Weights of a small multi-label image tagger: depths [2, 4, 2], 16700 steps.
Rows from block 2 of a small multi-label image tagger, named by matrix and row number. Rows with one number belong to one channel. Each number is 128 + 32 x the weight over its row's rms, rounded and kept within 0 to 255. All counts start at 0. After the name is the row's rms in percent of the matrix's.
Before each channel's rows are labels from the 100 images, of 14976, where the channel reaches its highest value: "responds to" is what is common among them. Only what is clearly more common there than usual is listed. The data: histories of elementary cellular automata, time running down. In brackets: how many of the 100.
# convs0: first 3x3 conv, stride 2 (model.blocks.2.convs.0.weight, 192x96x3x3, each kernel summed), inputs 0-95
# convs1: second 3x3 conv (model.blocks.2.convs.1.weight, 192x192x3x3, transposed, each kernel summed), outputs 0-191

responds to: large cells (94); 111 turns on (83); 100 turns on (76); sparse start (74)
convs0.87 108 [139  91 220 141 106 143  70 203 106 183 131  85 131 100 137 162 165  67 110 182  87 136 108 133  87 115 117 142 127 178 124 150 204 137 154 147 122 118  93  84 125 136 118 148 113 132 114 135 130 125 157 121 119  96 105 117 121 126 170 128 132 131 146 138 145 141 170 134 153 108 249 135 146 143 158 108 161 127  80 113  91 156 120 106  77 112 148 137 142 106 115 130  85 110 157  52]
convs1.87 103 [116  98  97 179  77 109 141  86 145 132 134  73 141 102 134  99 144 138  60 131 149 132 158 146 134 133 114 177 144 107 195 107 108 109 135 176 110 133 138 154 107  94  86  82  92  89  77  77 150 138  52 126 111 141 133 118 134 122 140 144 164 110 124 118 140 139 173 136 105  93 106 111 168 114 120  66 130 170 129 161  61 139 164 196 128 112  84 129 183 105 102 140 141 122 109 132 172  94 128 139  57  98 138 125 184  80 139  99 111 139 100 136  96 111 128 131 122 113 149 121 123  86 139 162 137 152 209 171  87 145 161  73 114 116 122 120 119  87 161 120 148  80  79 171 103 126 180 107  94 108  94  91 155  80 145 124 184 157 155  90 127 113 100 148  92 107 105  91 188 137 144 198  41  74  79 102 156 156 111 143 123  94  78 122 126 152 102  47  76 111 118 111]

responds to: 111 turns on (91); 010 turns on (90); 101 turns on (89); large cells (75)
convs0.46 106 [137 140 169 123 103  96  79 107 147 176  34 136 138 154 113 169 137 131 125 118 200 107 100 137 131 110 153 111 156  77 135 144  74 156 134 144  99 119  89 166 116 101 120 124 159 144 166 135 132 193 105  22 173 127 193 154 132 101 128 106 111 133  98 124 109 136 123 145 153 179 139 101  95 157  81 136 135 102 108 189  62 119 115 121 103 103  94 139 143 147 179  87 178 123 155 124]
convs1.46 108 [151 140 109 146 139 164 105 113 110 119 128 152 118 141 141 129 149  77 105 158 168  98 157 126 139  67 148 133 156 147 161 105 139 198 110 135 151 102 190  70 119 167  86 147  86 107  89 152  84  96  98 116 147 119 138 131  97 120 145 125  98 118 121 181 133 109  97 124 139  78 130  90 134 113  82 113 193  96 155 194  49 101 147 127 122  53 120  61 170 101 113 108 133 145 145  69 142 119  55 105 155 126  70 113 161  57 107 134 134 165 158  75 155  95 109  89 198 145 135 159 169  99 122 161  88 110  83 114 131 103 163 197 173 126 137 115 160 138 101 164 165 113 124 126 116 117  65 115 124 125  99 110 103 113 137 121  50 159 121 174 122 142 152 101 160 157 135 219 120 117 109 135 164  83 172  76  59 122 138 119 115 188 158 132 140 150 120 101 128 102  99 141]

responds to: large cells (96)
convs0.24 078 [128 157 116 139 166 140 119 140 157 131 103 177 124 167 113 140  80 172 163 153  96  83 123 135 210 156 149 138  90 107  82 138 141  94  88  61 120 180 144 136 138 144 150 125 112 154 156  80 193 186 116 134  98 101 146 151  89 175 184  96 179 153  79  95 104 147 116  75 149 167  96 110 107 114 146 148 138 136  89 130 132 103  97 112  71  96 156 166 138 123 162 178 150 162  89  79]
convs1.24 100 [ 74 159 136 161 131 109  76 145 147 140  94 104 143 148 100  96  63 138 143 124 157  97 174 104 147  94 126 131 103 133 132 108 122  80 160  68 129 176  79  62 111 139 152  63 129 110 145 141 140 172 155 150 121 120 137 130 132 124 153 131 179 153 122 194 149 156  96  89 148 146 183 100 128 157 157  49  98 141 137 161  57 102 133 109 162 171 147 113 130 101  83 141 153 182 130 157 167 135 147 151 137 136 133 179 162 115 183 154 105 149 111 130 187 126 130 154 147 134 120 174 195  56 148 150  99 122 127  76  76 127 137 113 194 121  92 117 174 119 124 170 109 154 109 149  97 116 133 141  93 174  83 127  95  87 140 122  66 107 167 112 125  88  95  96 130 121 146 125  34  79 129 146 173 126 113  93 156  85 147 145 112 157  96 147  58 112  64  81 150 108  98  89]

responds to: 111 turns on (99); 000 turns on (96); 001 turns on (87); 100 turns on (87)
convs0.188 103 [132 161 165 137 104  78 189 100 134 180 123 130 109 106  85 152 158  84 133 143 102 119 100 100 109 126 110  94 133 122 110 144 185 122 103 127 125 124 157 158 130 119 122 139 143 145 118 113  90 122 124  83 124 100  76  84 160 109 166  72 151  73 143  99 143 173 148 166 164  89 205 134 109 100 184 108  39 145 110 144 109  83 160 103 145  75  96 211  96  74 140 128 151  92 130 155]
convs1.188 095 [181 124  85 123 155 159 144 155 132 134 134 106 158 151 166 145 128 102 105 242  97 148 136  70 106 151 105 136 170 127  86 122 151 149 116 131 158 136  97  85 136 112 128 172  95 165 131 118 151 180 137  91 138 144 181  95 159  74 124 112 142  82 158 180 202 160 138 107 183 142 139 117  87 132 103  65 125  79 166 136  94 140  91 167 130 173  87 139 102 100 122  97  76 129  69 118  95 143 111 103 157 142 137 115 123 123 122 168 161 121 149 165 116 123 101 137 107 100  94  71 121 134 134 137  91 178 213 124 142 157  52 172  93 168 154 159  82 162 124 128 122  85 136 131  91  96 226 140 141 128 112 175 111  92 158 162 120 132  66 111 155 128 100 123  88 151 104 118 124 128 165 114 122 128 122 109 106 170  71 123 129  76 160 170 121 106 191 121  79 174  95 120]

responds to: 111 turns on (100)
convs0.7 095 [103 129 152 125 148  81  83 141 104 112 150 158  90 137 134 214  50 157  98  92  68 134 103 104 159 103 109 128 135 153 104 152 127 162  59  87 126 166  86 147 158  75 142 142 124 149 129 144 119 133 127 172  94  87 201 132 150 114  94 151 117 152 142  87  89 164 165 177 167 104 124 162 136 156 182  94 104 137 124 107  80 161 124 120 104 126 164  90 135 112  93 104 139 100 185  71]
convs1.7 099 [ 96  76 162 161 204 182 119 165  84 118 130 129 138 140 142 134 130 126 113  88 195 125 125 111 160 109 138  64 138 135 197 143 154  89 122 136 156 194 146  98 117 163 115 137 141 132 112 166 188 146 111 136 138 156 139 147  74  81 102 124  53 198 142 147 150  69 124 125 115  90 148 122  98 134 188 129 130  96  77 102 141 128  87 130 170 126 151 173 185  84  59 136 192 124 159 119 116 150 106  98 139 140 113 120  42 137 135 108  88 119 102  51 130 129 128 112  88 159 128  84 138 125 114 146  76 125 146  78 117 131 128 130 129 131 161 130 144 126  99 171 197 177 151 197 127 113  84 125 147 138  88 124 113 101 111 112 160  84  70 166 102 126 119 105 106 147 116 139 122  81 121 175  86 120 155 157  84 109 151 147 177 173 160 152 139 139 138  95  47 139  86 149]

responds to: large cells (82); 110 turns on (76); 101 turns on (75)
convs0.71 089 [ 88 101 155 109 128 166 159 129  60 190 153 155 184 107 125 113 121 134 182 155 135 105  98 121 125 138 150 113  87 133 177 142 153 127  80 124 155 139 154 109 132 169 183 131 116 118  93 101 160 190 120 135 137 147 148 158 145  95 117 100  78 154 138 139 201 120 165  72 124 149 136  89 117 126 116 113 161 164 120 107 123  90 165  64 178 125 229 158 125 119 146 162  50 132 118 153]
convs1.71 086 [115 171 117 129 115 145 115 154 160 106 130 122 118  52 113 123  83 169 149 131  90 192 121 124  94 131  80 152 128  99  55 170  85 165 116 153 175 188  99 154 134 113  97 112 124 163  98 155 166  83 150  44 148 129 114 167 183  87  91 141 169 141 118  88 125 126 155 156 188  88 132 136  77 146  86 127 140 119 138 121  90  89  93  87 132 148 116 133 140 104 100 190 129 126 124 144 125 135 122  72 150 115 120 134 128 121 114  53 113  26 141 128 132 101 121 101 160 136 120 141  78 154  62 125 148 163 129 125 128 143 167 142 132 125  96 125 117  98 120 128 117 141 135 115  73 158 159 159 123 138 118 126 180 116 142 113 133  72 138  87 116 122  75 113  97  91  97 118  73 102  89 159 112 145  99 100 124 150  99  69 161   0 141 118 132 163  90 138  63 114 167 166]

responds to: large cells (86)
convs0.20 094 [159 149 131 148 124 122 171 109 101 129 162 117 161  71 122 132 155 148 124  98 124 129 155  88 125  85 197 150 142  82 186 131 112 127 124 144 136 159 147 164 151 203 132 145 133 130 156 161 130 104 115 176 126  81 102 145 199  78 128  60 151 146 124 130 114 118 106  84 136  89 153  86 153 110 168 145 155 105  90 132 157 100 119 151 232 108  76 190  82 178 157 124 108  96 141 105]
convs1.20 099 [ 58 179  75 169 100 115 108 111 132  90 140 124  80 131 129  87 126 145 160 169 121 116  90  96  80 158 102 157 104 110  91 113 168 129 122 108  85 116 119 138 130 109 116 148  72 100 112 128 151 139 129 170 142 121  85  97 145 174 126 102 111  72 155 141 139 152 105 149 159 162  66 144  75 109 187 136 128 112 182 187 111 179 121  76 122 182 152 122 188  93  96 161 147 113 104 172 168  77 117 103 122 152 135 148 175 146 125 102 178 143 196 108 140 149 112  75 141  79 168 125 133 105 101 106 173 155  67 136 105 102  98 133  98 133 129 123 162 113 116  90  78  91 133 116  63 117 163 120 100 104  69 116 124 142 137  64 122  96 107  59 104  68  99 140 134 102 113 110 122 101  87 113 133 120 187 128 121 127 114  97  93  44 139  50 130  86 142 150  77 140 178  93]

responds to: large cells (98); dense start (77)
convs0.118 084 [135 181 123  96 124  82 140 172 150 137 109 132 130 118 205 115  94 112  73 113  88  97 101 145 119 114 129 109 128 139 130 133 208 189 144 104 137 221  73 124 107 142 121  84 141 173 111 143 167 158 118 165 128 140 153 132 130 123 110 127 102 178 102 138 139 154 159  72 136 117 157 163 153 140 150 118 149 116  84  98 104  78 147 103 100 115 134  94 156 147 221 119 173  62 143  79]
convs1.118 100 [134  63 145 138 155 112 119  71 130 113 130  86 122 113 154 104  88  85 117 105  95 130  96 116 102  93 119  51 101  74 162 119  82 149 119 206 131  74 125 126 152 136 157 172 109 131 119  91 130 146 119 126 197 111 127 104 150 171  29 120 153 127 199 118 106 159  80 102 100 114 205 127 130  88 130  90 119 146 172 153 208 101 162 133 103  99 164 162 195 167 105 101 109 121 113 162 111  92 150 116 121  92 119  74 163 172 119 156 130 140 168 192 144 153 135 165 104 140  99 140 154 175 129 145  94 137 124  80  97 138 177 126 147 138 107 144 143 138 110 148 127 175  83 121 141 110 105 158 110  96 101 150 163 181 103 136  58 146 150  92  61 132 185  75 107  95 179  87 100 139 118  59 134 117 173 127 103 156 135  89 150  82 160 117 118 105 126 137 117 138 148 122]

responds to: 111 turns on (98)
convs0.73 104 [111 164 118 161 156 108 108 156 101 146 117 119  68 193 177 106 104 122  74 100 126 146 149 126 231  90 152 111 126  98 108 168 157  94 100  97 134 113 121 109 112 164 161 200  96 119 126 129 155 158 116 145 116  92 124 158 117 166  75 171 176 101 117 103 153 177 178 125 168  93  94 100 170 105  70 106 109  93 140  92 128  96  98  69 147 169 159 126 141 145 141 115 136 153 177 107]
convs1.73 095 [164  76 133 119 186 122  98 103 146 152 153 173 133  82 149 143 115 124 189  90  85  98 101 123 102 156  97 163  76 116  60  63 128  82 119 126 102 126 149  82 172 146 141 205 138 133 157 128 102  95 140 123 110 126 154 137 113 103  72 134  74 139  74 121 164 162 141 125  86 125 173  73 136 166 125 114 130 128 111 142  92 190 115 125 108 132 197 146 119 109 150  80 134  65 150 140 202 148 131 105 115 115 142  74 132  69 147 146 100 174 110  99 165 117 146 126 152  74 177  88  87  89 138 164 113 122 145 109  92 117  91 143  73 164 114  97  82 109 117 177 108 159 101 106 144 107  73 136 176 160  63 145 117 150  73 153 159 179 189 100 165  96 108 108 129 125 144  98 101  98  74 166 173 119 144  97 133 184  92 128 133  82 109 139 146 155 141 115 177 142 148 105]

responds to: 110 turns on (82)
convs0.97 086 [ 60 174 172 158 126 127 141 129 111 122 171 165  90  91 172 132 110 117  47 182 155 135 104 143 134 131 123 156 165 136 182 123 140 116 157 155  73 156 172 160 147 135  91 152 168 101 151 132 128 109 124  85 102  88  89 136  91  66 166  87  93 145 149 155 159 117 134  80 152  48  91 123 113 119 105 149 131 121 139 101 116  83 115 100 149 186 113 104 114 117 149 216 131  82 112 130]
convs1.97 091 [128 139  64 126 147 152 194 146 132 159 211 105 169 177 140  92 165 153  92 230 125 130 106 140 141 104 105 138 155 119 106 129 142 125 119 114 151 139 150  74 149 155  87 116 173  98 129  75  82 191 144 106 139 108 164 115 136 107  72 125 138 145 113 143 136 110 178  60  96 182 120 116 127 124 180 126 128  82 208  72 146  83  95 135 170  85 150 194 107 139 107 144 155 143 126 157 123 190 111 103 113 154 143 127  83 154 176 149  75 158 109  99  67 121 130 132 166  80 114  80 165 140 104 118 120 127 124 117 112 130 145 139 159  93 118 189 160 140 143 128 207 179 130 137 122 150 108 139 115 111 122 145  74 144 121 136  94 124 108 142 148 126 149 121  94 181 157 153 105 137 119 203 123 125 121 126 165 119 139 165 139 107 179 198 195  88  98 118 105 182 119  94]

responds to: 111 turns on (99); large cells (84)
convs0.29 089 [103 168 113 111  97 119 154 184 217 175 116  91 159 152 125 149  83  98 157 202 105  93 131 108 175 185 108 115 150 128 125 152  97 100 188  82 119 124 146  90  79 130 107 149 147 121 148  87 126 118 161 203 170  77 148  92 126 112 181 122 134 163 171 150 108  95 131 151 160 141 155 127 116  79 115  81 150 135 107  81 125 103 131 112 164 107 156 125 104  65 124 112 118 102 180 132]
convs1.29 086 [117 107 161  85  98 147 182 161  75 173 179 157 139 155 101 136 154 167 151 147 120 148  63  75 108 131 139  91 142 127 182 107 114 157 153 133  74 132 112 132  85 152  88 155 113 119 141 112 113 164 132 103 141  96 141  97 122  71 164 118 102 149 110  90 135 132 127 161 111 128  83 137 179 111  55 101 108  98 169 162 187 138 121 162 145  96  78 121 147 126 151 158 122 162 118 126 155 136 126 112  91 105 107 125 125 113 114 110 131 117 141  39 200 123 125 116  87 137 128 155 175 152  73  79 165 103 106 125 163 180 112  98  69 138  74  71  86 116 102 115 134 147 194 186  70 147 160 164 199 140  93 135 156 131 114 181 137 151  65 144 167 103 147 144 119 165 118  88 130 117 134  78  97  61 127 105 112 158 145  86 163 138 165 150 139  65  46 107 137 148 102 132]